{"model": "audio frame classifier", "dataset": "strings of digits, spoken by a formant synthesiser in many voices", "train_examples": 39062, "n_mels": 80, "hop_length": 160, "input": "log_mel", "spec_augment": true, "win_length": 400, "num_classes": 41, "output_stride": 2, "arch": "transformer", "norm": "layernorm", "norm_position": "pre", "hidden_act": "relu", "mlp_ratio": 3, "head_dim": 48, "fused_qkv": false, "bias": "all", "qk_norm": false, "parallel_block": false, "dropout": 0.05, "inner_norm": false, "subsampling": 2, "layers": 14, "width": 256, "positions": "learned", "init": "kaiming_normal", "residual_init": "none", "optimizer": "muon", "muon_scale": "spectral", "learning_rate": 0.011, "momentum": 0.95, "nesterov": true, "orthogonalizer": "polar_express", "adamw_lr_other_params": 0.0024, "max_grad_norm": 1.0, "sam_rho": 0.1, "max_steps": 4700, "batch_size": 48, "epochs": 5.8, "lr_schedule": "wsd", "decay_fraction": 0.4, "final_lr_fraction": 0.1, "warmup_steps": 470, "weight_decay": 0.06, "adamw_weight_decay_other_params": 0.01}
Rows from block 5 of a small audio frame classifier, named by matrix and row number. Rows with one number belong to one neuron. Each number is 128 + 24 x the weight over its row's rms, rounded and kept within 0 to 255. All counts start at 0.
After each neuron's rows are labels from the 100 clips, of 14976, where the neuron reaches its highest value: "loudest band" is the band of the loudest frequency at the time of the peak. Only what is clearly more common there than usual is listed. The data: strings of digits, spoken by a formant synthesiser in many voices.
# fc1: MLP up (model.blocks.5.mlp.fc1.weight, 768x256), inputs 192-255
# fc2: MLP down (model.blocks.5.mlp.fc2.weight, 256x768, transposed), outputs 192-255

fc1.427 [117 119 108 122 108 140 119 126 118 116  94 126 117 109 118 110 133 142 152 113 170 110 174 107  97 156 118  82 114 170 121 142 123 123 153 131 178 171 152 108 130 142 171 147 117 136 101 172 149 129  77 153 144 141 129 129 102 127 155 137 130 135 107 109]
fc2.427 [152 102 147 157 182 102 112 117 136 154 117 112 147 163 119 131 121 151 121 228  91 125  87 145 139 142 117  98 119 130 132 159 115 140 104 136 118 105 136  95 153 148 142 126 136 151 106 109 134 138 122  53 187 130 143 114 170 138 152 128 144  98 114 107]
loudest band: 250 to 500 Hz

fc1.8 [151 145 131 123 148 127 123 135 120 115 125 139 137 164 125 151 113 146  98  92  99 146 133  84 130 135 141 149 130 106 109 168 155 142 126 133 106 105 107 176 158 129  78 118 148 169 118 164 145 118  60 131 146 151 138 154  96 129 179 123 129 113 140 145]
fc2.8 [145  74  97 130 115 102 181 129 104 141  89  98 186 146 154 146 135 129  94 145 146 135  85 106 105 140 112 153 123 106 145 143  91 102 171 135 110  89 142 114 134 134 152 155 117 164 135 154 132 148 120 173 159 154  96  70 125 131  81 130 146 148 130 107]
loudest band: 2000 to 4000 Hz

fc1.642 [127 129 144 139 108 143 129 105 111  88 129 166 144 152 137 105 129 108 161  89 132 159  74 145 139 139 103  99 145 113 123 137 140 138  67 103 135  96 142 129  99 174 106 155 122  70 147 112  96 117  95 168 138 130 103 161 124  70 136 115  83 177 166 158]
fc2.642 [148 126 151 131 116 129  80 156 124 152 130  88 156 136 125 143 110 117  92 126  98  70 166 136 121 135 163 136  92 160 126 113 101  83 137 106 133 115 104  94 148 138 107 146 103 144 125 174 110 218 165 135  89 135 135  93 129 139 121 106 114 121 128 164]
loudest band: 250 to 500 Hz

fc1.417 [ 98 122 146  75  91 127 101 112 143 152  98 168 139 129 153 136 104 127 154 115 105 123 130 139 146 107 140 153 110 109 153 158 132 159 147 153 159 129 113 144 114 143 123 166 101 168 143 118 141  97 150 138  96 108  81 129 131 121 116 108 123 128 135 101]
fc2.417 [118 114 136  94 176 122 139 116 132 153 151  97  99 116  84 138 124 165 109 117 148 119 110 148 107 119 143 106 127 132  77 130 134 139 151 112 141 170 119 148  56 130  85 129 139 145 127 125  93 163 100 110 141 104  85 154 142 142 160 141 106 110 143 139]
loudest band: 500 to 1000 Hz

fc1.112 [196 127 142 146 157  93 113 179  89 121 126 134 146 128 153 135 112 145 137 101 168  88 151 131 131 152 129 122 101 105 108 123 128 137 149 124  69 167 127 111 149 131  72 128 147 142 152 149 142 115 115 145 183 156  99 129  95 123  76  79 122 139 108 144]
fc2.112 [ 78 104 101  91 110 150 121 125 163  79 131  87 140 141 125 102  68 118 127 113 103 104  69 139  99 122 108 136 174 114 168 121 137 113 143 133 131 132 121 150 164 139 108 150 137  99 105 106 137 124 150 176 135 149 115  81 131 108 129 139 107 116 108 143]
loudest band: 2000 to 4000 Hz

fc1.556 [101 107  90 111 151 115 120 104 133  87 127 109 127 126 119 112 134 158 120 140 149 122 139 130 125 133 144 116  85 103 115 137  77 145 119 127 140 169 112  96 152 106 156 109 116 103 114 138  96  99 113 135 124 198 156 104 172 153 115 153 188 119 152 161]
fc2.556 [116 147 125 126 110 125 167 121 154 103 113 111 109 139 128 116 129 110 172 145 120 137 123 123 153 139 140 178 130 112 120 124 145 125 132 164  94 119 172 138 154 143  95 160 176 139 148 148 158 150 159 141  90 128 112 128 139 150 134 107  76 182  90  88]
loudest band: 500 to 1000 Hz

fc1.692 [ 68 126 121 135 125 134 155 140 155 141 110 101 180 155 137 123 110 119 123 128 110 130 155 121 131 122 186 175 104 131 106 123 117 113 105 113 130 106 115 113 162 163 122 124 166 139 108 158 123 120 151 139 163 120 147  64 135 113 114 141 153 118 115 141]
fc2.692 [187 136 163 127 136 109 126  92  92 151 129 173 109  75 143 120 135 140 124 136 109 141 123  98 165 148  94 144 124 151 135 137 143  71 158 139 125 157 113 140 123  96 105 111 115 100 144 118 138 105 134 124 104 100 162 158 179 129 126 140 123 125 134 131]
loudest band: 4000 to 8000 Hz; 2000 to 4000 Hz

fc1.438 [105 147 119  91 155  99 152 146 155 124 124 167 110 150 148 134 160 137 138 133 110 138  67  96 144 146  96 108 173 104 104 132 112 147 111 125 100 109 127 121 107 142  94  91 158 118 110 121 126 138 173 129 113 107  86 149 146 105 142 134 107 143 144 161]
fc2.438 [ 96 106 106 124 133 130  93  84 106 145 131 116 161 139 130  93 152 148  75 110 162 104 164 116 113 103  99  95 115 161 118 103 109  86 150 123 110 159 163 136 164 140 150 104 127 130 152 141 141  85 145 144 122 119  83 106 144 142  90 134  98 122 119  84]
loudest band: 2000 to 4000 Hz

fc1.536 [190 117 137 116 132 153  93 144 105 107 152 145 124 102 115 111 133 114 141  67 122 130 131 147 131 105 155 125 112 142 144 142 116 113 106  89 142 125 142 153 133 108 126 101 161 121 167 161 139 120 139  91 150  87 114 174 157  75 135 145 130 133  98 185]
fc2.536 [ 99 112 123 146 158 113 158 128 125 138  88 140 112 122 164 131 106 108 129 146 153  93 129 146 141 140 113 186 122 152 177 153 154  85 134 151 108 155  73  99 156 153 134 119  96 128  95 141 124 164 108  86 119 171 130 139 142 144 126 103 141 157 152  70]
loudest band: 2000 to 4000 Hz

fc1.527 [119 119 149 141 104 118 134 128 107  97 148  72 122 127 129 150 120 150  92 116 146 124 124 104 159 180 161  81 126 170 123 176 158 148  99 152 128 119 130 120 148 151 140 114 131 121 121 146 199 128 139 100 133 117 125 155 128 117  71 103 118 119 117  92]
fc2.527 [118 143  97 122 155 131 109  97 124 172 105 140 112 120 109 117  99 132 121 122  83 133 139 143 127 145 156 189 138 124 129 145  90 176 132 130 131 153 100 107 111 100 132 116 161 106 104  75 115 182  83 149 138 128 140 106 142 158 173 177 124 125 167 142]
loudest band: 250 to 500 Hz

fc1.292 [140 107 136 142 128 113 121 153 122 110 152 147 138 124 164 141 136 173  94 131 124 145 121  84  80 129 104 122 108 127 120 153 165 132 140 145 150 141 155 147 155 121 120 146 130 180 144 144 103 172 128 116 161 165 149 111 172 117  99  84 114 146 138 120]
fc2.292 [179 121 124 137 122 128 121 116 114 122  76 101 115 158 124 110 127 110 138  93  77 135 109 148 183 129 121 108 144 123  96  93  78 134 147 115 121 128 135 124 100 106 133 120 130  82 130 106 146 105 118 121  93 103 120 134  81 168 166 167 132 158 121 154]
loudest band: 2000 to 4000 Hz

fc1.453 [163 122  96 169 143 152 143 124 122 127  87 134 143 130 117 134 103 138 119 117 155 153 131 174  82 155 146 118  94 108 123 156 119 121 113 144 113 120  98 108 143 106 106 117 156 139 131 161 158  92 111 138 168  94  82 149 133  84 120 134  94 169 168 140]
fc2.453 [142 117 118  91 165  99 105 122 131 140 140 107 131 128 137 121 150 169 109 161 112 108 139 135 163 110 126 145 114  80 154 118 133 122 196 145 126  90 129 125 169 148 137  89 147  82 179 160 115 140 119 150 143 164 141 155 126  86 120 141 164 130 156 153]
loudest band: 2000 to 4000 Hz

fc1.131 [158 135 138 157 119 129 113 101 140  92  91 118 115 148 118 137  92 137 116 126 121 150 111 119 121 131  93 143 150 143 138 232 143 142 124  78 169 107 135 150 132 154 111 103 154 119 129 185 123 124 146  97 159 148 115 117  95 124 168  91 128 142 125 133]
fc2.131 [136 130 129 162 140 131 140 124 146  94 105 133 111 137 144 131 103 119 135 115 125 143  99 108 161 112 140 137 103 131 104 109 108 147  92 167 134 155 138  86 127 132 185 133 159 154 106 133 123 140  98 135 115 129 118 117 115 112  86 120 144 149 169 141]
loudest band: 4000 to 8000 Hz

fc1.590 [161  76  83 136 104 167 116 183 118 115 132 160 148 136 121  92 183 129 106 152 131 117 158 123  92 130 154 153 113 166 125 201 106 157 142 140 149 141 128  89 152  73 106 158 125 191 151 142 161  89 157 117 139 153 116 121 145 164 136 136 119 165 155 124]
fc2.590 [109 135 156 162 103 119 158  93 134 138 113 120 166 142 101 144 108 140 110  84 114 116 111 110 139 116 108 173 125 127  90 120 145 114 126 160 138 119 151 151 144 143 150 164 151 106 142 139 121 122 147 148 161 123 121 112  88 149 159 142  84 164 142 142]
loudest band: 500 to 1000 Hz

fc1.250 [156 126 115  92 140 148  99 133 107 135 201 137 130 163 127 116 102 133  86 148  88 147 175  98 174 160 148 149  84 128 142 141 110 127  89  74 123 112 145  99  97 106 121 105  96 135 106 149 133 123 149 160 148 118 118 168 154 159 117 108 108 139 129 137]
fc2.250 [ 85 151 107 101 116 101 133 150 137 173 115  84 121 171 148 175 126 145 174  80 154 135 133 124 122 151 145 127 113 113  93 138 127 123 149  97 130 117 143 130 173  90 123 117 121 126 132 137 117 127 139 184 143 179 166 168 111 121  66 137 127 136 151 166]
loudest band: 250 to 500 Hz; 500 to 1000 Hz

fc1.207 [141 119 173 142 116 139 111 128 139  90 102 142 145 116 169 155 137  86  94 111 139 115 108 113 177 117  93 136 103 151 172 117 135 139 116 112 206 135 169 158 158  70 113 144 132 122 148 113 109 156 151 120 130  87 162 139 122 165 118 103 158  85 130 135]
fc2.207 [128 109  92 137  83 115 132 120 138 132 123 153 122  94 154  86  99 161 156 109 118 128 116 141 125 155 123 172 101 146 122 180 144 124 158 143  94 114  98 117 134 125 114  88 144 140 132 131 140 148 124 131 111 134 154 162 143  92 151 134 132 134 121 137]
loudest band: 500 to 1000 Hz

fc1.258 [131 139  83 126 108 135 145 168 157 107 126 153 156 126 129 123 122 116 107 110 141 161 112 149  93 102 122 124 119 134 163 130 119 147 143  77 123 114 155 153 134 107 103 132 122 110 134 141 143 113 133 120 160 107 122 108 146 142 144 107 116 131 148 164]
fc2.258 [123 167 115 127 144 111 149 132 146 122 118 126 149 115 134 183 154 158 105 158 134 123 132 103 150 145 145 108 110  67 106 112 154 162 137 100 116 112 162 113 111  93 126  68 150 139  92  96  71 131 166 158 126 159 138 151 155 157 145 129 130 194  95 143]
loudest band: 4000 to 8000 Hz

fc1.538 [145 162 108 124 155 101 141 142 120  97 107 140 142  80 104 142  88 129 148  83 148  92 138 185 155 154 115  75 114 153 153 125 113 144 139 103 121 139 133 149 132 152 134 129 144 132 107 142 158  99  83 120 144  86 110 122  95 118 155 104 158 152 128 127]
fc2.538 [151 119  59 147 136 121 126  80  92 132 155 112 148 106 128 127  92 141 112 131 146 147 111  93 145 106 152 103 110 122 121  84 108  99 130 115 115 161 104  91 134 124 161  74 149 114  97 192 100 166 172 131 114  97  81 151 148 134 118 128 109 119 114 149]
loudest band: 2000 to 4000 Hz

fc1.762 [152 122 134 159 143 105 100 145 106 107 130  80 156 127 140  72 119 103 102 145 147 105 128 116 128  87 159  88 141 154  96 143  72 142 126 167 132  87 109 145 111 124 149 122 140 130 150 118 144 112 132 151 134 113 126 112 134 119 173 135 140 104 130 130]
fc2.762 [136 133 114 160 127 142 132 110 121 113 167 152 221 191 163 162 121 141 156 132 149 118 136 117 139 127  82 142 139 100 143 118 147 109 137 105 126 140 110 102 125 120 113  99  89 161 106 153 133 123 144 109 123 131 113 134 116 118 104 111 139 135 124 179]
loudest band: 500 to 1000 Hz

fc1.745 [153 127 148 135 118 140 139 147 106 109 136 150 119 111 111 130 136 116 110 209 138 113  98 153 106 130 102  85 158 149 111 115 115 183 128  97 137 104 144 183 125 133 137 106 154 197 108 148 123  94 156 145 132 114 111 108 204 109 122 152 122 101  69 121]
fc2.745 [100 128  93 110 104 108 149 135 156 166 105 116 122 117 121 133 160 124 131 126 144 109 163 133 119 111 180 114 173 171 115 109 116 101 141 106 118 114 136 138 111 126 110 145 127  92 122 117 101 116 128 123 142 134 109 172 126 154  98 195 122  98 145 129]
loudest band: 4000 to 8000 Hz

fc1.18 [ 77 139 166 128 126 147  95 148 115 128 133 134 149 158 122 122 140 113 171 106 135 104  94 145 137 124 149  94 118 127 155 138 103 116 124 113 132 153 148 129 111 122 169 137 125 135 100 112 147  98 159 148 119 124 145  71 164 168 163 112  99 180 138 134]
fc2.18 [115 113 105 107 112 122 129 172 103 122  98 156 140  82 151 152 126 145  89 161 112 114 140 142 121 125 112 173 129 106  95 155 131 131 139 109 105 147  98 143 161 141 138 110  91 128 112 138 123 167  80 118 156 117 145 175 106 115 119 161 111 121 124 129]
loudest band: 250 to 500 Hz

fc1.276 [ 91 114 134 144 126  88 118 138 154 173 126 148 130 173 113 137 156 170 105 166  93  83 153 135 125  97 129  96 144 128 118  81  95 135 150 115  55 112  92 123 121  95 110 134 149 109 137 133  83 117 134 153 144 148 147 121 148 132 138 129 162 135 121  93]
fc2.276 [136  89  99 120 154 158 139 113 118 135 145 131 120 128 164  92 132 124 153  84 122 132  99 117 132 141 164 105 133 129 138 190 182 109 132 119 153 149 191 119 139 142 107  83 124 162 138 134 140 135 131 132 125  69  93 120 149 142 142 118 150 102  76 161]
loudest band: 2000 to 4000 Hz

fc1.122 [114  84 151 119 151  97 106 166 114  71 155 124 116 123 119 117 126 150 122 127 179 155 109 130 108 139 112  92 117 117  98 117 154 143 145 128 138 143 152 121  90 126 144 161 183 130 144 112 132 135 137 126  92 105 128 120 109 178  97  90  89  91 116 136]
fc2.122 [109 117 142 121 163 104 152 110 141 133 128  73 133 119 115 196  79 139 115 105 148 139 142 133 151 120 136 168 126 118 157 141 140 124 127 119 111 124 138  93 152 117 146  95  61 144 159 139 139 112  91 133 108 135 128 151 126 134 139  89 128  87 144 107]
loudest band: 4000 to 8000 Hz

fc1.382 [159 121 105 107  96 132 154 114 107 143  94 131 131 161  88 121 167 165 161 130 110 144 113 117 135 114 151 131 123 126 167 117 130 138 141 105 139 101 138 106 155 109 119 141 135 102  93 149 110 121 191 170 166 120 139 146 123  98 166 132 152 126 123 120]
fc2.382 [151 127 120 116 148 164 140 162 138  96 140 122 135  90 135  96 106  97 107 134 136 169  92 156 120 126  64 101  95 178  97  90 119 106 125  78 128  92 118 184 133 128 100 187 160 146 119 134  87 158 121 127  83 138 109 108 131 133 140 151  95 163 139 126]
loudest band: 2000 to 4000 Hz

fc1.253 [128 110 128 128 105 120 129 164 182  71 129 136 114  68 154 137 113 123 123  95 101 130 118  78 135 156 170 109 133 113  88 138 102 153 111 116 120  87 140 141 148 143 136 147 129 190 123 135 146  80 141 126 127 131 112 101 127 117 116 111 163 127 137 117]
fc2.253 [143 103 134 136 147 164 120 160 133 124 118 141 129 119  96 155 121 144 142  80 137  94  88 151 121 121 144 136  92 106 146 122  92 109 155 113 144 160 125 121 133 108 138 131 109 140 122 112  87 130 129 121 123 189 164 145 140 118 117 128 159 151 104 125]
loudest band: 500 to 1000 Hz

fc1.281 [120 151 125  94 147  82 147 123 153 134 136 162 129 120  88 138 150  93 120 129 126 162 126 101 123 160 106 155 105 121 112 171  98 157 156 125 117 144  93 158  85 117 132 117 130 130 171 109 135 171 138 135 137 152 113  80 142 178 157 136 148 147 105 121]
fc2.281 [151 132 116 117 133 161  95 158 127 126 172 111 115 133 143 143 116 141 143 135 117  99 100 141 141  75 126 138  96 144 169  95 150 118 143 121 170 148 151 119 168 136 109 113 106  84 140 115  88 115 147 126 123 135 116 169 122 142  92 123 112 140 125 102]
loudest band: 4000 to 8000 Hz

fc1.199 [121 141 136 132  90 124 131 121  94 150 121 160 172 138 113 114 115 135 166 108 148 134  96 138 185 117 138 103 174 134  97 122 148 122 154 140 152 136  50 130 114 136  68 168 105 117 169 166 140 123 127 117 121 115  72  95 127  84 101  88 111 144 132 117]
fc2.199 [120 103  82  99 128 133 109 139 154 119 147 115  90 113 117 113 139  93 141 183 140 134 109 159 127 123 132 154 147 115 132 162 104 130 160 129 120 145 148 118 145 158 107  81  97 142 140  82 126 157  99 133  99 122 205 153 110 136 158 130 154 128 145 127]
loudest band: 4000 to 8000 Hz

fc1.757 [102 133  99 160 122 130 184 133 153 117 141 112 130 128  78  91 155  98 151 162 177 130 129 136  90 155 139 128 136 151 108 105 100 157 115 112 140 129 123 120 113 127 133 139 111 116 165 138 147 167 101 111 185 139 117 120 122 104 159 104 171 136 146 142]
fc2.757 [154 109 155 151 111 102  96 140  96 124 116 129  98  79 128 160 134 150 177 121 116 140 113  99 148 138 112 141  89 130 140 115 151 112  92 132 153 115 170 105 123 123 147 120 137 117 163 143  71 154 137 144 106 140 167 132 118 157  90 130  96 128 136 115]
loudest band: 2000 to 4000 Hz

fc1.153 [105 139 124 111  67 114 108 158 155 132 164 111 121  93 117 132 169  97 111 178 120 103 148 138 148 139 124 100 124 154 130  89 155 186 160 161 161 143 135 192  98 100 121 110 106 171 141 117 157  89 150 139 151 100 138 150 148 134 149 102 138 119 120 145]
fc2.153 [ 97 171 153 168 151 110  85 134  79 101 162 137 160 128 123 139  90 119 143 109 134 177 142 125 144 137 124 156 113 126 163 167 118  82 193 112 117  75 121 153 159  80 132 114 126 130 121 104 126 140 110 137 140 148 158 111 133 126 113 145  98 137 135 136]
loudest band: 500 to 1000 Hz

fc1.114 [118  99 163 144 109  98 117 166 167  90 107 150 128 112  85 127 183 153  91 145  69 137 133 161 133 124 160 128 110 131 149 105 131 157  95 164 105 120 134 138 111 188 138 149 124 144 134  77 152 123 144 135 135 119 129  98 135 144 127 134 110 118 174  69]
fc2.114 [101 134  96 106 101 138 160 115 114 155 129 106 120 185 140 151 154 115 139 124 123 128 139 133 131  94 118 144 154 164 166 129 112 109 123 125 118 142 125 118 121 167 139 104 114 127 113 122  95 152 150 149 157 129 158 123 128 129 166 149 122 121 134 153]
loudest band: 250 to 500 Hz

fc1.622 [131 159 105 114  92 145 144 146 143 119  89 130 165 145 135 106 140 108 129 119 186 105 114 117 115  87 146 121 150 159  89 110 129 139 128 125 171 120 115 151 138 118 149 134  96 126 132 153 109 130 111 128 127 106 137 117 153 132 145 132  89 134 136 119]
fc2.622 [126 128 121 109 132 119 187 143 137 105 169 151 150 121 134 132 167 144 159 126  91 104 139 184 142 116  91 130 149 148 135 172 128  96 150 117 140 145 116 102 139  85 120 108 155 142 149 142 107 124 104 145 133 157 120 119 129 192 151 113 145 123 139  79]
loudest band: 4000 to 8000 Hz

fc1.337 [124 126 133 143 117 118 174 109 121 115 100 146 178 149 122 113 113 135 151 100 109 161 136 102 127  78 117 119 115  93 138 158 113 129 136 101 180  98  95 143 119 197 135 131 119 171 137 130 137 109  92 106 115  86 143 112 139 134 126 138 116 139 106 109]
fc2.337 [187  97 111  90 127 166 121 115 142 148 170 102  84 138 104 173 117 115 121 181 142 161 145 148 116 139 154 136 137 135 114 116 106  96 107 159 123 162 162 103 145  66 119 124 110 128 143 102 104 160  76 139 132 137 102 128 110 121 107 122 120  93 145 141]
loudest band: 250 to 500 Hz

fc1.570 [109 117  96 132 151 141  93 121  92  93 129 100 119 125 149  70 157 114 118 188 105 141 150 143 124 112 163 122 148 160 147 128 122 110 131 138  91 121 116 163 162 116 159 134 105  92 156 168  82  87 120 138 148 116 176 111 125 111 115 133 156  78 131  90]
fc2.570 [102  72 117 147 152 170 167 103 168 128 141 127 140 106 106 108 113 158 137  92 115 104 168  89 124 187 135 119 112 131 126 135 160 131 171 160 155 114 131 121  48 161 120 165 134  82 136  75 140 153 139 139 117 126 113 126 143 125 143 131 113 142 114 137]
loudest band: 500 to 1000 Hz

fc1.437 [141 136 120 118 151 150 144 125 100  94 119 152 174  79 198 124 126 124 135 111 115 144 153 154 154 117 103  96 139 118  92 133 105 119 147  57 146 145  99  97 154 135 122 133 132 165 135 142 149 135 148 133 143 146 117 161 130 133 122 174 102 177 152 114]
fc2.437 [105 130 163 119  88 139 108 122 159 130 139 103 147 134  97 135 141  96 101 111 128 129 118  98 134 161 132 185  78 125 138 132 152 122 152 116 154 126 104 157 145 120 130 152 167 164 119 132 138 102 114 129  98 104  92 129 129 151 117  94 162 108 101 122]
loudest band: 250 to 500 Hz

fc1.454 [126 141 124 109 151 144 112  99 157 117 134 118 130 128 142  80 152 166 121 100 141 141 157  99 131 115 152 135 113 148 121 114 144 160 142 105 121 141 144 145 147 101  95 142 128 147 153 114 146 120 184 145 131  82 132  86 126 109 112 132 132 138 110 157]
fc2.454 [124  91 131 136 134 126 110 141 184 146 108 141 108 154 128 155 125 112 118 114 147 113 108 139 153 105 108 121 144 171 156 148 114  82 112  84 176 161 143 103 119 113 122  95 146 132 111 100  81 129 171 132 164 131 163 132 158 156 161 175  94 118 112 137]
loudest band: 500 to 1000 Hz

fc1.489 [105 112 130 121 120 151 124  78  99 122 128 120 107 163  84 104 124 137 136 116 114 164  97 104 210 159  96  79 155 163  61 156 180 133 123 146 147 159 138 114 134  97 147 138 121 110 110 117 137 135  96  62 147 108 130 158 136 115 124 132 117 126  71 137]
fc2.489 [150 143 108 172 125 107 105 128 103 135 119 167 129 124 172 175 107  86 134 143  98 170 116 160 111 118 130 149 115 131 156 124 118 149 113 151 148 125 134 148 122 171 122 127 158 116 107 122  93 124 100 153  94 126 137 118 139 153 149 103 119 110 118 116]
loudest band: 4000 to 8000 Hz

fc1.270 [ 95 130 116 164 116 147 116 124 142 144 153 108 156 144 126 124 150 125 180 104 141 126  90 101 138 130 135 118 123 151 102 110 149 132 126  90 122 104 111 147 172 154 109 141  82 147 123 137 148 130 143 141 113 112 156 153  92 104 119 148 149 122 134 155]
fc2.270 [163 115  79 116 112 114 152 153 146 134 107  60 138 136 150 152 138 138 114 144 134 106 138 158 109 128  95 162 127 106 129 166 146 147 133 152  84 123 134  80 148 106 148  99 115 139 111 135 108 147 191 133 115 130 104 131 126 154 120  96 128 164 152 139]
loudest band: 4000 to 8000 Hz

fc1.140 [157 125 126 103 137  73 163 119 122 112 173 146 153 162 120 115 101 148  79 112 149 124 124 137 119 124 127 120 148 130 119 123 135 113 139 126 123  93 149 100 149 131 134  71 124  93 186 153 130 118 125 100 171 153 144 121  98 109 109  75 142 122 150 128]
fc2.140 [133 150 141 163 130 138 125 100 107 166 118 131 143 131 135 110 176 104 150 130 103 127 151 131 108 142  72 144  92 136 165 132 132 136 148 130 139 148 112 165 152 105 136 142 143 102  82 151 162 136 102 130 169 146 110 119 163  90 106 151 113 142 165 135]
loudest band: 2000 to 4000 Hz

fc1.118 [162  92 126 107 147 130 132 106 110  87  96 165 153 151 131 159 153 138 117 141 115 138 134 131 117  92 121 140 139  81 139 124 185 107 135  86 130 126 132 158 130  79  89  81 163 139 103 136 153 125 159 149 172 131 103 124 143  99 143 165 133 111 121 121]
fc2.118 [167 145  92 130 114 133 118 174 146 136 135  95 142 167 128 155 135 141  75 124 143 130  80 122 114 128 128 106 112 147 151  97  85 121 128  87  96 134 123  78 120 111 124 160 139 120 155 145 154 167 132 154 155 120 132 106 101 109 104 118 107 164 113  82]
loudest band: 2000 to 4000 Hz

fc1.755 [149 109  78 158 130 125 178 126 130 129 137 104 102 125 141 129 151 172 160 124  89 106 145 143 152 140 116 132 130 136 164  91 102 128 135 115 115 128 132  91 142 131 139 158 130  79 126 140 146 148 115 126 164 122 129 133 174 183 117 109 129 161 122  87]
fc2.755 [136 133 134  91 111 123 107 126 107 151 145 172 136 118 168 136 103 146 167 124 185  92 122 120 142 157  98 114 137 109  93 169 130 151 167  99 129 170 122 130 127 108 118  92 126  95 156 100 112  81 148 103 133 132 154 143 122  83 112 134 129  74 195 128]
loudest band: 250 to 500 Hz

fc1.297 [142 151 137 116 182 153 178 153 135 127 132 126 143 133 148 113 114 108 129 127 134 117  79 154 134 186 123 140 113 108 128 156 150 139 158 125  85  98 130 149 128 140  85 121 150 134 151 165 107 132 106 116 127 145  96 144 138 114 113 123 172 134  97 119]
fc2.297 [ 96 134 112 170  89 141 119 121 126  86 108 132 141 115 160 158 142 137 111 132 106 135 103 103 161  99 113 139  88  85 152 121 131 146 141 112 127 156 129  97 149 152 167 108 108 121 131 150 135 151 105 129 135  96 130 162 164 121  75  91 150 110 109 126]
loudest band: 2000 to 4000 Hz

fc1.245 [157 137 124 118 142 154 144  87  97 141 122 140  91 145 176 153 122 167 111 136 119  90 168 134 132 145 144  87 110  85 100  88 170 111 152 107 110 115 137 151 158 111 117 116 143 127 184 130 125  87 105 117 151 136  91 100 162 116 145 109 160  92 130 173]
fc2.245 [147 127 101 121 108 105  89 135 126 123 136 111 154 125 132 134 142 134 134 125 116 135  80 140 133 119 111 139 113  92 165 145 137 135 149 106 120 116 140 137 145 147 119  74  92 148 153 163 148 126 159 121 174 158 102 156 146  89 109 161 133  96 115 132]
loudest band: 2000 to 4000 Hz

fc1.169 [158 160 102 131 139 150 101 112 130 129 107 133 145 142 161 111 150 143  78  95 118 139 153 112  87 103 135 108 125 118 112 124 173  97 130 161  99 116 120 142 154 133 127  64 142 145 177 164 154 162 108 113 146 147 128 109 157 114 151 137  90 164  79 122]
fc2.169 [164 145 106 139 137 115 110 124 105 141  94  98 120 141 154 138 125 162  96 133 165 104 111 103 148 127 123 155 125 121 118 127 163 143 164 144 109 133 156 155 176 122 129  94 135 135 118 145 132  85 122 178  96 103 135 156 160  90  93 127 137  87 174 149]
loudest band: 2000 to 4000 Hz

fc1.184 [133 111  89 125 129 110 172 112 124 130 114 142 146 155  95 165 110 127 118 152 105  92 133 165 127 182 107 142 131 130 161 188  99 102 127 131 147  89 144 130 112 106 142  99 107 171 110 172 131 135  73 148 138 109 139 116 113 153  86 127 111 139 101 112]
fc2.184 [144 134 161 153 146 161  88 132 126 139 130 106 160 176 101 100 180 144 149 152 167 111 153 147 119 137 189 126 150 157 126 157 144 104 150 140 120 132  99  93 124 103 110 123 111 115 131 107  78 155 161 145 132  60 126 129 159 115 136 164 148  91  97 116]
loudest band: 4000 to 8000 Hz